{"parallel_block": false, "shared_expert": false, "conv_stem": false, "beta2": 0.95, "eps": 1e-08, "gradient_noise": 0.3, "final_lr_fraction": 0.1, "warmup_steps": 1690, "weight_decay": 0.01}
Rows from expert 2 of block 9, named by matrix and row number. Rows with one number belong to one neuron. Each number is 128 + 32 x the weight over its row's rms, rounded and kept within 0 to 255. All counts start at 0. Numbers have three digits each. After the name is the row's rms in percent of the matrix's.
# gate: expert gate (model.blocks.9.mlp.gate, 4x192x192), inputs 144-191
# up: expert up (model.blocks.9.mlp.up, 4x192x192), inputs 144-191
# down: expert down (model.blocks.9.mlp.down, 4x192x192, transposed), outputs 144-191
gate.12 101:095136108100105113121111100183143127147138115130133137095083084131143169171148102146094128144131127147147127129140165151116142125123170133209072
gate.13 091:134123146133111178118167153130087136131111118166116060096147108128128153229129100125139139125135099172033130065127094095131163140134113191138120
gate.14 091:223129154242146151144100129155130141126083116134131171075128163118164148138176185166116130124228098152133147082094156073113200140132123125174116
gate.15 089:139132148125130130087136203131148133120116118123144126117137097119055124139108126191140119087124113022127145146171072108168128091134144149129149
gate.16 195:130128133117127171126151123037005255145134130125129118128172136120122131127156130127105125132127220126124128127116126130130127128131121130123124
gate.17 069:119123140166148146194119102131191139129146142175105133130099112137128109133106132114112127153158128154168034145124103121058142062125127154115140
gate.18 092:120154131128177178142107118122122143106099116114119147122113135119129033135244147103127144121145129132124130121144092168133119133140146124165145
gate.19 087:122114114056101248148126141145097121136115119128115129114124100099164111144203105095089136105130128147142144221134119126134131105149119129155134
gate.20 092:124129125117132177177130080093141114112136065160161000127179128145140132145120126220101147012113235173097135094109132126098114141101127123134127
gate.21 078:172110153136146124098062089111129160112083142131131178165163095146122166107144113151090183129134108121156110105136103152135119146134131135145098
gate.22 078:141147132127117129139171126117068119082120122126133143173053084097255118128137119129124175123100110109127159183109130106137087128148121131138162
gate.23 095:137130109169111148146119150112100134111135129139088146101122111117147137085128124131085087166086093163153074132122044015101101158145155115140145
gate.24 076:130088152111126133148146109150172114147204175132132124126154127099098125135120127166142147058125150088077174190135130234083120148168139146132165
gate.25 083:106140175141132106126124084106116153133138133107161125157159125108255150143063111134124120158129170196133140100136128142124128104113139127130119
gate.26 090:157134150125128100155156121089163131146158148107133092132134125127132120145123123133196127131130137169127129123120149117105144068128241128151078
gate.27 096:120138140094147146126094102146107104128091117144119121158116114144137143135139147141113121191125169153102129121125106132115137123164142191129171
gate.28 106:247137116163092109108085134109121093147164128169117104252129106198158126134122139157133127138090055155128095125106159110127136154157128134128124
gate.29 082:000124088132155212153133118142130130152128065124157129050141112184128128100141162123123133099177104186134105061128116172127123166132118103129208
gate.30 093:170126142131155165115105163000155114000132139097171122128122127117116128126128117120123125123140096162181154126123146154114120123112050123118120
gate.31 084:107125180112099100018125143000117149147111096132113038219127200118129167147138126119150036095108126144119143130138128173131083086088209127130128
gate.32 113:083130121133127120124128127094125121107140124185112157113129125137138128131172127196129127118123140151115110140137143127133118122132136119117129
gate.33 087:111128148144090125096119105120099121120098091136090105075159132141158047136126127119103147175135140099094255156134146132203118123125111133154102
gate.34 096:121160105133085131122130101154153151123123159128111128135133144055080136134101160212145060115091130173125224102130131138160123000120139113116126
gate.35 085:082111129140148126084141144141126110119108099130130022148136084093119134131145132137083126067120125137115142127120128045133133164141115134128075
gate.36 108:108118112108121150128176113099098131129131255123130089123092120138143128131134104164112144130086129133153128101131133134135157100110121130174109
gate.37 091:130139192121125129147103143131121153126132144116158126105139141067208116136155120122107109183115165157110171094124122135138041124101139119139230
gate.38 068:115160126113108149085142157148097132116104148092121121069123123133088049120102124121111125119158114164131147117092128171089113109207159129132142
gate.39 076:129126159163123136092069122138139143141140118177167154142134129130129120113107100147105128140081084127117166138096120105050136114151071043160138
gate.40 085:135136130134174113110157060113129096139119179176126082112119130093164121189040145190127115174159242100090134082129122117126177132127128127114125
gate.41 112:086132146145115124130116113130107152090136126136130137136108122146103116157142156121124137127145120141142136138098134141123136165149147097121127
gate.42 086:160124119099143093134144128121121164129167130233080204110144129132125128137126127118134128142111110041120125128139055142128130121130139113128199
gate.43 077:079146165137202144108164097124178180112127129130120112234098127175057111152134131131195089174113129114160096123147108075144140140127124139151092
gate.44 115:123134141096150191083129107163126132133123102136125113133130130133108138198176120176128049197126113116117120136107122092133118141105123126134106
gate.45 086:168230127138111141088147130057106126122148147195129112107131108128066157094118134144128110118123121067132099122113116116111067144088130101118151
gate.46 087:125138137127127156198148133184130200126169125162168082130169113126137148142144126134125144140059103076128136132127109141121175165131102128114116
gate.47 092:138123124121160093126115125165115128128133127187124153111122139117146150112136105129000125157143147132134121102068162113152133074162133150132139
gate.48 075:134140135128111173124149157124125127018074117118116118139070147160206106126078128124129246120137157051161056147141155147127144081118136127131127
gate.49 096:139132116114149087129117128141137122122117140115126117130143091119114122135110127131130131128132163100123142055147155137137047086156121144152123
gate.50 130:090127127126152148135128121106100135134148124119131112135125126098089164131080120097102120119139127122129114112149126160132083140128133123135129
gate.51 115:059134159161153123138095131121127123176115148097151166128131123136131114131113131137128000212132128092114140126148139108132121155128126120138122
gate.52 093:141135170106123112112090120126129198145132101129124085144134127150135120131134184123140101173088121184186127122120125140235126158120069137088153
gate.53 088:127132131075116135140128121118127050157143148137140122141109208129122151148119117077092161130130131163161113154140121142060075070111213126136143
gate.54 097:106074083136161144132120075104131136098106125134165118121140041130165152089255168205140076110142168090155130116130136134123122130120102135111128
gate.55 087:117153108140110125132115121148133087161105134118118128172059147131123131126144111138135158117095136154123136255124093137136128134088124129102114
gate.56 082:153091075124124243089120138160092166144121067236146162123130114100112139113125076160234118144116107154128107132143127137132104088126131106132031
gate.57 096:143120154143183129128133188151156121187132129098113078104134107128057137116175104226133133148107137125194146168129101109136146083128105147149112
gate.58 095:106133167129127125126119121138111125157112127140143181082195131136170128130114133100125174106128182103150137171129129151115138116102126213128191
gate.59 084:073123128120120121113195149130107134160143038088122151128085135143146135145053147082114070157138129140132131117077122159179101176147126153164146
gate.60 085:146124098136132176143128077121216123143252117149176139179060118135115089144139122106099084108164140021107095101106162142095096103137156103091160
gate.61 088:070111128128098135136105159015090139130115127133161161106128125128150107128109132132044115125151126139133139084147144086113158107102138101209112
gate.62 086:144134119126178121127255108129164137118121128113128108060094129129117161096188124100131125105170124128137142125124099104081128146098101112131127
gate.63 086:060123166132120128092177177142142129126155135139144134151152145117146134067122092125147116154102123162053128136130128109127125165114123155133128
gate.64 087:161125102127134159255101100180136124155155131174128136147145114123080084209175135114143104125105148068109081125127058255143115088178125141097150
gate.65 083:087163062090114113004126117149096153125187131130118049130131143134133127112135083108169124116135030153137125130102127165132143089134139125122081
gate.66 071:158123073066144128165181108125094075029118115139135141110145145166110124132104106121145115149139167145107148132189155142153119119148129127157124
gate.67 089:122097130109128099133093143227098114160174109126213119143195100129138130162129166137131133138128120132126116131136130172142115139152049115125238
gate.68 087:116154105128102076139149148187129158122135143136038121173182125143188171231157108099129093111088128080138136047081149072132119117255155119135104
gate.69 095:161130136000130125152137149103119112187187137194133132129110089122123129128147082131170129151116113115125128103151156192130131130122187087151126
gate.70 092:112131144121133121189092125135137128121131155146193136118140127184152094124092122106128197108098255099164149129118145166139126135072100071094144
gate.71 081:078153255124123123150149138140124127126134103079159125172138200123138130111115111157074131123146098123085100125143109140125110049114106152109139
gate.72 099:166113136153110125098145133137151140126152130137099093134119091255109136130089133118139141128163159104129110181098206102146255135143142096137203
gate.73 079:117104148154105136108147124169121107075161196108128166091072091165100126114129114130123070114166133122109124128082131205143118132114194153128149
gate.74 086:160132120125131094211141140186063135186161134120117137164057089148124128112121140161130126132162132132082034110161048129080129140145167144058177
gate.75 076:124194117124108066170194114048151136168114154116129184136105163126127112111125077176147128127132125180124124163160117133157144151117097111108122
gate.76 091:128255136126130219124136094152098118153135137119125167125151130124125125155132123114117117085118121125108130130139137142143108138133129135143149
gate.77 080:137135117128182119100120137124049132127139135168157139116125136148122084105141063125172123123108124060255123109119171121150044128115119152115124
gate.78 091:113117114095127122130152120128114119125076103121151138074122111128116092127134150200255121124130103128038140142049134164128135060123134134112101
gate.79 096:141098111128125072120129128151212203121148095110146131104084182016115150144174090098214137114130098136109131090127145068129125157119118123124120
gate.80 077:136132128114057128120182132135146097086144187122159163133137116131179148167108192111105110173115135129110137066129106134084208126153135139143129
gate.81 089:081166074129232132130130141129152169170120127111127103082116132153128158126105113117124149166143142124129128130115102155139104143119181146108097
gate.82 091:103155132120120127117122126111170127154155082075129167136122255128089063108097117128141121114139136117121136119157123104112117182127169139134078
gate.83 074:126100118099078128082191144128133149142116112123119141120145128073075141134123123113065107166122000107151112122148028194174092101110114121131129
gate.84 073:180084091111133117120140121081133127139157086136074041101141061127068111141126169141153129120127218109140146073132112154120171113086131241143155
gate.85 081:137097127108113082085221147148137086145171105164152087133144098170119129120138148141124137107172063124128169130158141133133128132150247135123173
gate.86 078:044159119135135153166117158075141154128099109125168098133230134162152129140138095103118113141108124129132096124133228126131124116092105143148162
gate.87 080:136156111103149087047121000117152130172109085120089163135163170095178122121137121077076123131129148139214120197127189104152129133127131165122138
gate.88 093:046127150187075136130130158124134133060218147127122083164149133186131115136118122100117151139126076093181144094121087138126089129076036072194122
gate.89 084:094144114132099126132138090129104116132097115121128172000157173125154137113081175088120124154120120079122130103120146126130106130164132128138102
gate.90 111:127130113120098115149130142128101254128129120127143131108146115141117131043148077096128125127035094132146107144124121126127139165000134204121107
gate.91 086:128149124153113106139143029140114133000098107000121128119173109119090122120131127137139140161075142185094124130118189086131155085189135133142110
gate.92 093:163132093126128186114149122086175138156114127164131144165129118121120132126141125140144138122146130085127142098110231145085143131110129120085155
gate.93 094:095123099070123100122143143103111192152129129130103132107114125128138110156131130065134148131122082104139123147141152122125130122142145147121115
up.12 108:175121133171149127122164149210123155115125187125143151143111135127114124160148101114126121146131035096135128128102096091138132107152095132086153
up.13 082:147131155132092132156087127146121110129129119120136132115118123084080099175127054150155124104181117145129150107122120111125134155137000092086112
up.14 080:092122159123145134244132128072133126140118154107132090116107154145129071092112124175043109141164124108140142148127153064186145095174090141162129
up.15 084:121131178130129128129154102134133124176120145128129112120126136112115156106130096125143086069103140146132102131164160188143239145149124177134189
up.16 217:120120132121136131128141118063134060125142128127136129134255131110144130126129126125116129102139217128129141128124143128132128126141120128127130
up.17 081:120213088178196137076075135104156100119124126157131160173124149139146126145000129108104115068143133141150192081139175171147106133114167116112166
up.18 089:136155123180126128138057121115114149099107128188104126163110155127148067135126130137130129128143142136103202076131121147127153118186142078147067
up.19 092:142099086100127092073126113090150138128152146133150124160232121104220166176066100060143095098115124125128085135125111141092138121117138121111131
up.20 098:116182144103128128120043155153117119130120108130119113157118164172148151123128113127127107159137140128109144127145182075132135157139128157125117
up.21 091:092024089128130147139150140125077139154130110077139175132105115152124130063076138060122167135106130084135123093109168109126126123127106127141110
up.22 085:129124133091133099150116116077143112126132077148138103173128106116125245142115140136114067130142133166137166138128144090095092132145190127112150
up.23 095:083104141177145012113149127080183115127136146150110114136124127116137088233113135183101142130141127125129139117127164092136153128126133135085145
up.24 076:147165134179122119166140138130084122122099174134123166092075109120101131179136182153116125150115124122160095134173127102122126126118133126144126
up.25 103:132116143108116136132099134116122107084121160134152123137138163118128130132132116156095139153172158101102131080137130138136101094144108132122154
up.26 105:168142110118125095131145126216081139131113130135127143077140111143159115117118118127142122115136119126108104089140107125185255125126255137190106
up.27 089:130130133126122047131123147104084133100110136118112129177108173118162155041128150133089155077113130161123103110130198138132125124156133128228110
up.28 087:139184130133000139083126151124105131112115124159144114125178136118138136104086129104114117130107124045128101101169127074125124138111141128064134
up.29 080:106110081124107137014072110115138126134163148132132063133197144146101081132140140116128112148071137112126113183123133104131132121079128220107128
up.30 112:103124132126123113122149151153255133138139107129114128127118129091115162143127122127116143127134128130119132123162121144127109160106185128110114
up.31 094:128088122129128169136126138106122126111181057169107104123131138135084138090140127124088149117143138133125164132115130144157190134117118142251137
up.32 093:154166150132111144142131133179105148128139127104129122066133128137119120140138160119083130136044117130113134131145141110100184149105127128133160
up.33 072:107108144108146090167086157130109130113163124130120128195186067136112106151091176145170145138162132114100146154078092105113065118072149136177120
up.34 100:150129132102109113091133123128025126239094133165162083137138114136114129132137071132079128134125121143111150130163017165101163115128159137204183
up.35 092:138148121151110144131135125117146087129133065107119100088050121124108140097135167128123137121133152124128182147209156184125129121143158108133124
up.36 084:129136081123125124094175098116137146122118093173135126138146104126110146133138089134149155141148158147149013085108091051102078116132116126122134
up.37 100:126121162125117133128076154134185131076121113125152101148133144100122145115141116155149094125119125091122104148123125112207090148114129124161143
up.38 115:115119126110129123133124135133115114144144136119077124137128121117138121139128066152116134135169236122102118038134128134170119123119131255105065
up.39 086:066137118081144125238042122133125151099110113130124155159255130167104107160144117136096104107122110138148085106131129138075155086109150137163135
up.40 107:110113133118131112110188127102128171255141113056108128112142125137138151056132126139134082131131118159170116130121112131127126120125129132128129
up.41 083:134151131156135133139152125102122127137123099032162118129097136123185123129079153135144138151136134135125107150167169119129102136110142128132111
up.42 106:148137152109119132168134148053100130132130141143131133123129086135132138114140128130099135127175129165135160116147178171170144139133124155137150
up.43 088:126126141127097065101142122128067112127113140097109082129116116138126134100133118132106126152138128137133131147129176108134201008187133096131100
up.44 098:124179185122143126132058136173126112171135109151155124130133126158118121128176153140163144100133134064169117115126075078098130129176129162091135
up.45 101:147148097134118128126128166132212187129115114135148174132121132000111126120255099148147121148129131119134130128136064148134156157126120073128141
up.46 083:108192133198150171134176121096117146124135217107132137098126121133131148163120129137130130150079139129118155107109126139074154137100134134095142
up.47 090:113102116125072120124124105167122116179125115165159085130127076131125086223171134108156124103121052122080127080130066123132135128125136142130129
up.48 092:197073091011151147113124179128165121127194071129089117125108127103129133068032173123121145135159136128103110125142124058118123134130152138119142
up.49 102:154055162116170120122148096121133052142142143122124118108133178132186142167134098136154119140146107131132169086100118138126054125094203101150116
up.50 110:131127136110168121125140106000117119124091130128090128119114126169110133123079124125113125144137137125075115130114128158134131093145126109128113
up.51 107:117164193105124126123122105133107123077140105140142122138123156136141155093099133089102126144186146119142158144153199142124155159128000120126129
up.52 090:171133124117143130139139104038130100165132144104122122103215133160135097109131131145104129139111191147125129169122127098129058000158101218135155
up.53 092:126117118116048090131132151130087132000142127125175193112133139181050125133094095159122106130129172163119158071129130091113129122152150136110157
up.54 083:119131099134133132206150129128149101171153126091125147140146136128124133115135149128143130128161155112133110086127183135117126116124130089083128
up.55 073:137103072117104106126110148158061073146159130138047136138133139119124093137134121116138115082116176144094133136119153096108102119115028087193114
up.56 082:151103095107127110110133130141044130117128147129136112150139134138084067098127126077176157123193130120134137174036134143129146148124115101150127
up.57 080:122125121136166134131126171143160095166128136110136168102124138131141120128089118090147157143119134123128132134066106186125117124138179126128129
up.58 103:128123113140138133112128109133143159118133127151132148140203106104137133123140113139134130103125140128098115114090141145094170130153132132122185
up.59 110:137255104128132127113132128164131166129169174133124123103099090104123096132128107185139144082114076061137135139129136122094153104140112136094119
up.60 089:151140158131132093126110121112132052141115108060155136172118160096108133177226129127078132137058200127136125105066125113204118149098118094149106
up.61 095:104158179145108129115071128147056137125156099096109148116094153103090123110117124143133155133098138140131184136137111127177058061127136142170172
up.62 108:131127128121202117121036086134136112126146130127157127110115110167073124159160231079085177129139129143125123139110136188172145107132108039144133
up.63 079:118090158113132127111160175141110154137127203097125184118143167227139171128176160146018131129128130125184123130091132117151128130137132077162131
up.64 087:087111147130133112141098182071156147125151201114124146131084127107201120102153155150128130115176128125147135127128134092105074131094141138089125
up.65 094:128123112097124127129150143112143126123125137132170094117092113151133132119131101121138140111146152126143136089096137127117069118136127125151092
up.66 093:130168153123122118134136152109084094138089156076120162133153048091131123000117118116093116221103128151143161195182142154139102121071178130141120
up.67 108:136137135183135148087139149128146049122132165141093117106134132109124137139120133110145124137152133133075012158132093146171100120117128149126155
up.68 082:135072046126146113104171166082126142101133059129122121106119133132171142120125063101158129102133107128089174128030121151027115138083143147097031
up.69 093:123180126128143157147131177142131102083093151128133142113175132159123128129119139123070106084119113136118140148139104127113158085135131155158131
up.70 091:112050090098146130182121064121129094120130155073102127087148150100175118133150125129104133128130147130113209125111096128118131143131136113121127
up.71 084:131155159132117135103077102072138113144154171114124220094131142138060105109112122160142118144135115120111101125109129102101160159126153097141112
up.72 082:089171134177099125115132106131117108070163150140104136133120110156129125133079128137187133135148136102168147132177161152131141170158120171129129
up.73 090:130123187109127202135108132200045143103092150119133128165164176000127135132137136143101137123172130136129183171129155142089141165122098124114133
up.74 091:096128135150124121142085120145119129161139125139085126138121206091138123130125136129146127154123149074135135182123158117139131129141141147158116
up.75 131:121099135132141138141157129132114074126114131118167137142115102114139119130211123131118127102204118151132153122177122134134155116122136134153126
up.76 091:137114131139132120153168131113133098130167137255137141068125124122155104095130106127145129102125130123120139141094133136129124129112108102124129
up.77 126:126114143123140129112135137136124074146146128132193134142145123123147144134255153122122109130131101112124121131106132046157135132164166111134129
up.78 083:138140146134140135110134093150110142115124099057138093094103128093133102154142135106166096107161135092174127121135117091180116136115119127183122
up.79 086:131148146128043066105123126168125121125123131096128123132069117129133135128135136117158139128150109181093130132099122172119153139158128106096177
up.80 098:126176102144118106123128155098170131120124134159128102109172109111128184052126076123188164111137144171108157255169133098087151136137159143137128
up.81 097:180088105122110174136121142123125111129101134137112096125131132124123151154080120099122173165070128098130124115125118074151140139020162129113129
up.82 106:131151122106100141142162131098154131097115118134108109132161131136119125128203127136132169153103122125122118127124132106139123141150118124120123
up.83 086:149146115115113100145131125113200148118142163107151121118138123103131126021130125092146114125167053135133190140112130099119104135116160119134089
up.84 099:129122129140155124127087129108115122161144131143113172047127121131107120255120116144070097130131131113128137143118064130121128144160175136135119
up.85 082:080120113093130129126104054152159138109072130159119114099115112129090115118120126141127139144129112144102143112146142126141118116124151136128137
up.86 089:063104093084128172141142126119157119140254204145126163143164118133168122124132167135086118189114035048126158119143162131188139133130142152141104
up.87 103:141104083128000181136138148121120112115091114155001128091162120115138141132154143168038005146106121128109117135118154128153127132132125076128111
up.88 103:174136099104118109148135052133127167139131124132043122132131117100131124029107128126117128122106140109148141139106133124121146119157154137104130
up.89 106:155142183147127110127131130120133065034123129181117128162122100102118090131132121129083145102132149144133140126094128117110079095157111149141105
up.90 085:088114125121134179114111125125133150119139130105060098139133118157139130094109138161129122194156125123255135128119145102131096099109122124123094
up.91 101:177126131113109094141130194114051117132144092132139128157133194135000106129145141137054129155116146104093128095133152105145098113155124130148169
up.92 093:128130139167136142152111075097121092062125155082134151098092122112126129182130118139130113143129130169089137112155116131147122128132102151111133
up.93 101:122124108114130125155099132128118130119109161190127125130097112121112136125132128110133125134146125112131124127122157163159082184156145147126206
down.12 072:140162135093131135163100128074107128075142095141100110137104146164131185157127124061100132118157129184176153069038127105115105122122065122135155
down.13 093:112129134125146132025181096127255127160109123048180150217135072064122129120166107126109139090161121103132117121124126113114153114150130133128108
down.14 083:123080108121138134143119096113142134144165150183096131153104143136224117131136125107085125146115106094073096118125183135113255118134156145116118
down.15 099:158135114146153149124129136123166127092142142128155133104095110133127112092119135096113154124102126115184156137109140141154117145121117185136111
down.16 172:128122134124125148124125110083119145136128128143131115129105122128126124126128147134051127125003129125165128113135164133129132129121099128124127
down.17 092:131070135129109106125153109099121103146168120063138132133168016129135194205124124139131157128114172117093111136097127147151142121081165129120171
down.18 094:150127162106084124107143053096142124140122135132124113098136140105098131134105140149123143149116117131113128147133178098125137121117185117166151
down.19 102:176044138089160133101147104123155110118115099125095150143103102122124148147101145147117154224083154072079135153153116121073112163134194071104149
down.20 090:109151124131137169131118107102129123122168112235145083109164105117126142161099129136144141088141224117124106129128036092183115149143124125118212
down.21 089:126139139165129118165157137145097154165178055101138126072125068093131123200150152134135124116156126132125169110122147136151145116133144129167126
down.22 088:158122127094085154135128143180116142169124152124150154087030136122208117143170145136116167134205119127152128138134126122131131185135070130146116
down.23 080:168123114124124133114120138089132134156102156126124127133127148142136092215135117139127138152119106107145000127150163127138137105237188110100174
down.24 093:145119150071129150133012144149127117134131109108093120094140200115124137135151145109154148101137141165152097135110126136147130138117105156127147
down.25 086:108144124115159147134147128124118124216152086160111166129126153141133187129133127164132134171134137147101096148118022096087127094129150113068140
down.26 122:143073134089192156122113085132133126129104129069122150119128062088146132129129158147175112134149122140154138167100189106176161151134129151121151
down.27 090:120145053121157124125108173111118172130138121111143075145011147194164187110101127132142122084128130121121121168128110187133100142133072139104177
down.28 083:123153134098174106204186155106158120147127124134137000133050134161176130156093145174148137115058120139099099114138158111118068145115106129155143
down.29 087:112098144115102128128104120128139096135162216102124115169129126161135137089141133101145186163108132158130168099123134150115120136133120116161174
down.30 091:127124124168155189086127129112157130142136145143132091123096110122117190113096124103255091181167153127137122063122070146111151156100128112127139
down.31 085:126138000121123145198148142113123130091161125140130140146183098127096153134108134151117118093118131113085171117126096125225077175126141156127109
down.32 092:095129102124152141188124120101118064123150134122150089121135113089130138129134126130122118143127132123124138112126154156107150115106120121132137
down.33 094:121156115134099130099151138124132121119129123136140154135117136104095157066127102150147128135189178184131095130119172117097139125127122132102167
down.34 078:128096100102104158158086122132125167127117121091124129124148118139201130169130123081126066137144161127231105150121133128047095114108140102191175
down.35 106:124129092136000123163124111062138143118098117125142131128116164125126114081125128131127116124123190136059100138129120075127124119124143152118141
down.36 113:118097128106114143143164131145113172136114129129122080107128108131128101148152159163152123118140154132172128116122159137135124110114107129116133
down.37 104:163131215150124173116135071112156128120126128115121174119085126096132136110168092106111116139129142136143079116130122098113154135143160129137130
down.38 136:142129132155114087109140140035128128139125130159139131131126128124124093110132123121124118105131125089100130088124133127125115109141121141082130
down.39 079:119166137125136163141096131128183150068116109170136121156135114132128165143137128109082157158143105139160122135091153168099136173046093144132127
down.40 101:134153128125130125176138115137063000133133029197136116116108130129115128121108124134149156133140130148139067201067128124062134138128115178108147
down.41 090:177114108134120192170125063154111145148111101122155125112129140117117100164135164128158081149147149062175094137178082116104127106123158109128090
down.42 099:199130117164118165129122075150148140131182128154116022126135178109161131127188147106109148098154113156158101034139142093099101131123108113138130
down.43 107:151141130137112113162107182117243113123205130140177158112085130079136130112155129121139158142128120153144139108103150131213151125124101105143109
down.44 089:086136125115133147055148128118135169129165124106126125222046162149126147107090131131100151113136124096184115110131127128119138130146125142152152
down.45 103:128137121100150162129108127143124158122135112134154152145115100125148113131173115122197138106168111123075133136138155124130183143125128140140109
down.46 074:121083041148095106147120123097131161126121130050118101125131123100138115176255119128162147100130146110126117159120132122171111158135128124113112
down.47 086:143123080137092155034023123188123136145141084141153127128148058124130089180162126132165171040125142103000130176140147141133137096159127181112142
down.48 085:142119142136136090129097155144128184000155100109172101129045125137120093103155114102215156113141124100132121134132117110205140148141130046130133
down.49 085:058114129092121148112139112136125167000146112049120115138103143115120112106122219139151149099120120128153091131125174109101244123130127131132116
down.50 116:126160129125095110128118125187109136125122118104140064118090167128133133187146126158129125103146119198118115142000127149124107117132107131170128
down.51 102:101135074121138113131156131029073157133119112146119113139140091110091115139123153135128131129143168097154241131086129122135131124101136061097098
down.52 101:158133136139059124152107092205128082127124138136142125179139127127127137117084095089152143092099129255113123143118134162168139125130130141126153
down.53 090:116144128058099137057128150111140125116155165166134094184115136124115118120127098127115115129120089125149159044147081118129110128111099129096138
down.54 110:142128089153095151123138103255132127145198127106119116089130103121119120136123175141112077143105146147102115133113096093106148140164146110138120
down.55 091:101156114119134144103167105117125108116131118133131126158141183175113143131126076140139125112126155112104071127134116075215117100158114105133172
down.56 099:116143174151053146113144111134097166099090118109134130135123136130127131243142086129101126135134122129094124153105085135125149125089101124110146
down.57 085:122099102115128097105135111125133129132126125135127169127107154108116142179133123094099126131122183138217116197157127143123085128164140123063121
down.58 173:132130149128118117158131128157122133124093133142089132131127118147122108137131117136128132133128120121131151138119127145124159125123146119107139
down.59 085:039141138101122065175141132120170125184120160187154172117150139024138132153048141067090123104104127144175103179101071125093134134142127157110127
down.60 184:132116160091119120140142130129140123115121129118126129126090169103129108147124127160128128111112131138133116131121120125135146123112142130131120
down.61 097:135152136125146122133128129133129177128084118123124152175069123154152110102119122127120158104137104166117109119155185185142133173125173117128165
down.62 095:140102091138181077198076107104103077223129100130120111136102080119104124058128115148121145133087140125142144134109133129126132135052150088151112
down.63 094:102138108113132137128131120142073064145124126122150104124165133134210112090087127109129128123150161124143156130116152139105132161123047122127131
down.64 083:182117151140114131107151155109132139128100111116094125130101113101156068095167127129134164128127132106158129131127127135092130135129127128131067
down.65 084:119167128126114152111135141136118138112138106130128141107115125153145128079120159101158106124215133132150135113085129163077172148130139116126128
down.66 095:163124172126165132137127115087079046128132117128130138131134154164134118179085210045142152102153112141133139146124142115138128117130136126105128
down.67 094:128122154122111159119185155122128158186078103131139052129157118150159128163172147081130142138129093128130174163123164105071130139129124170070148
down.68 092:118132139202120186124120132157057121102172106050118128141129131133131164089113128164101255136113120160160136082105139152137095145126120136192106
down.69 084:108125121102115076132125085129149025129122102144114139131039117145136121142172143105130111153196195134127111120130047133136128132107133143177137
down.70 088:133169097119129144142132109140174113122157119088144167126120118125127132121078105120139118213124127127119141113126118126188114157193166097118141
down.71 120:115110101105122133129133101142190109119108127058120127144143000153126128148159150122165143150176157136124128136078131127162149157134041131133085
down.72 089:128117146080114094118157070103122140151128097163139103086133153131186096126151161115157129038116141165255147125128114083059119194140107073082136
down.73 111:120132130134136000130129129127092125052057135209115136153134135129108107098129186120125109169138091103128159131140127118135121038062126129089133
down.74 082:125100144129141130132121086111140129104130119107131125123098110132161175149133127089154111120127138098043189132122185125098151127140163141152128
down.75 084:136133128133178139123117091113183121121128131125078122170127109161225157137089147095136128161112131140100118168102161078181147165145177131148127
down.76 102:052123149083113142124102129136105161131160127114167135159113109125140137128200113152124152129141126211079155128122156177136166108127140087023147
down.77 103:047101000131129091127144139133145147123117109152109127145114028149145106160129156135133113128137100132167082146129148128130119127028110136136155
down.78 091:120145085122107216076126132152111125055131213148114118125130165169118103142141123141143132019140087046108118231105126151120134219075124150107063
down.79 096:132128114104134119192134130174117119130145102127121142125053098168133120150144106144116126111137133133112138134187125133131159090109132116131132
down.80 098:183142151135109120163246114145120114116127128127127098176115101131159129104156129160132131135124041127129076042202117036129112129136137158189172
down.81 106:132138137043167125125130152136115131146144072118115126103114151145089128214141107170122098116128125121134132127128126116132145117255157123107134
down.82 100:000130121152060119125094212112138127117123117136148205126150127152130140131129152132072125134141150102142124109137115072152077108187128151122132
down.83 098:129127136129209142126112148137124096145131133130122094117116082086089056121130128255166120176111100127114148130042119129136129178105135153078136
down.84 125:129125141131164142135108136097191123136133123134113113127129140110124185141141134132142133132116086128097073111151140130119127120132110175143124
down.85 079:062159171144128147116139155126125114142160146128110115132127155155089130145147145127098131068146134138125087137091122105131126124136197118084145
down.86 102:130135083112128109150155071132125129130129132137122117082096153212196079108127121122075120038112134129164138127101112133134149155132111136156135
down.87 114:116138158139113139127156126100083149071160255140117130129149156138132128124134129153134112134123132110121112142031114135173096123153127118140114
down.88 078:135173108105118107110132126127118117148073074159123124114105093159128105125129106178149120134138158244157132105155113131152117131107114132136130
down.89 107:195167127132147160145075129087049138128151133113128000172132095153129134035143142141086147119124153115130143106122175097141133130136120113126112
down.90 104:211133128056126094151127124121155166068146110173146124094145026171108051123132114108150089133138138129113079125080148140121134063123110115135125
down.91 089:120084165149151057121184123117102137143150131100117119089134124147149083141122147093140065116115125122108125119147135087153105139134129131076134
down.92 111:132121105144000128090123111079132136122118125133108126083141120109122129110052111094113140128126149010128129140128146126133132134183113115106110
down.93 088:097025139149123124105135139176132078154117112112173106119129188076128129165149133119115055111105074151165187044119135060181136143185104121137132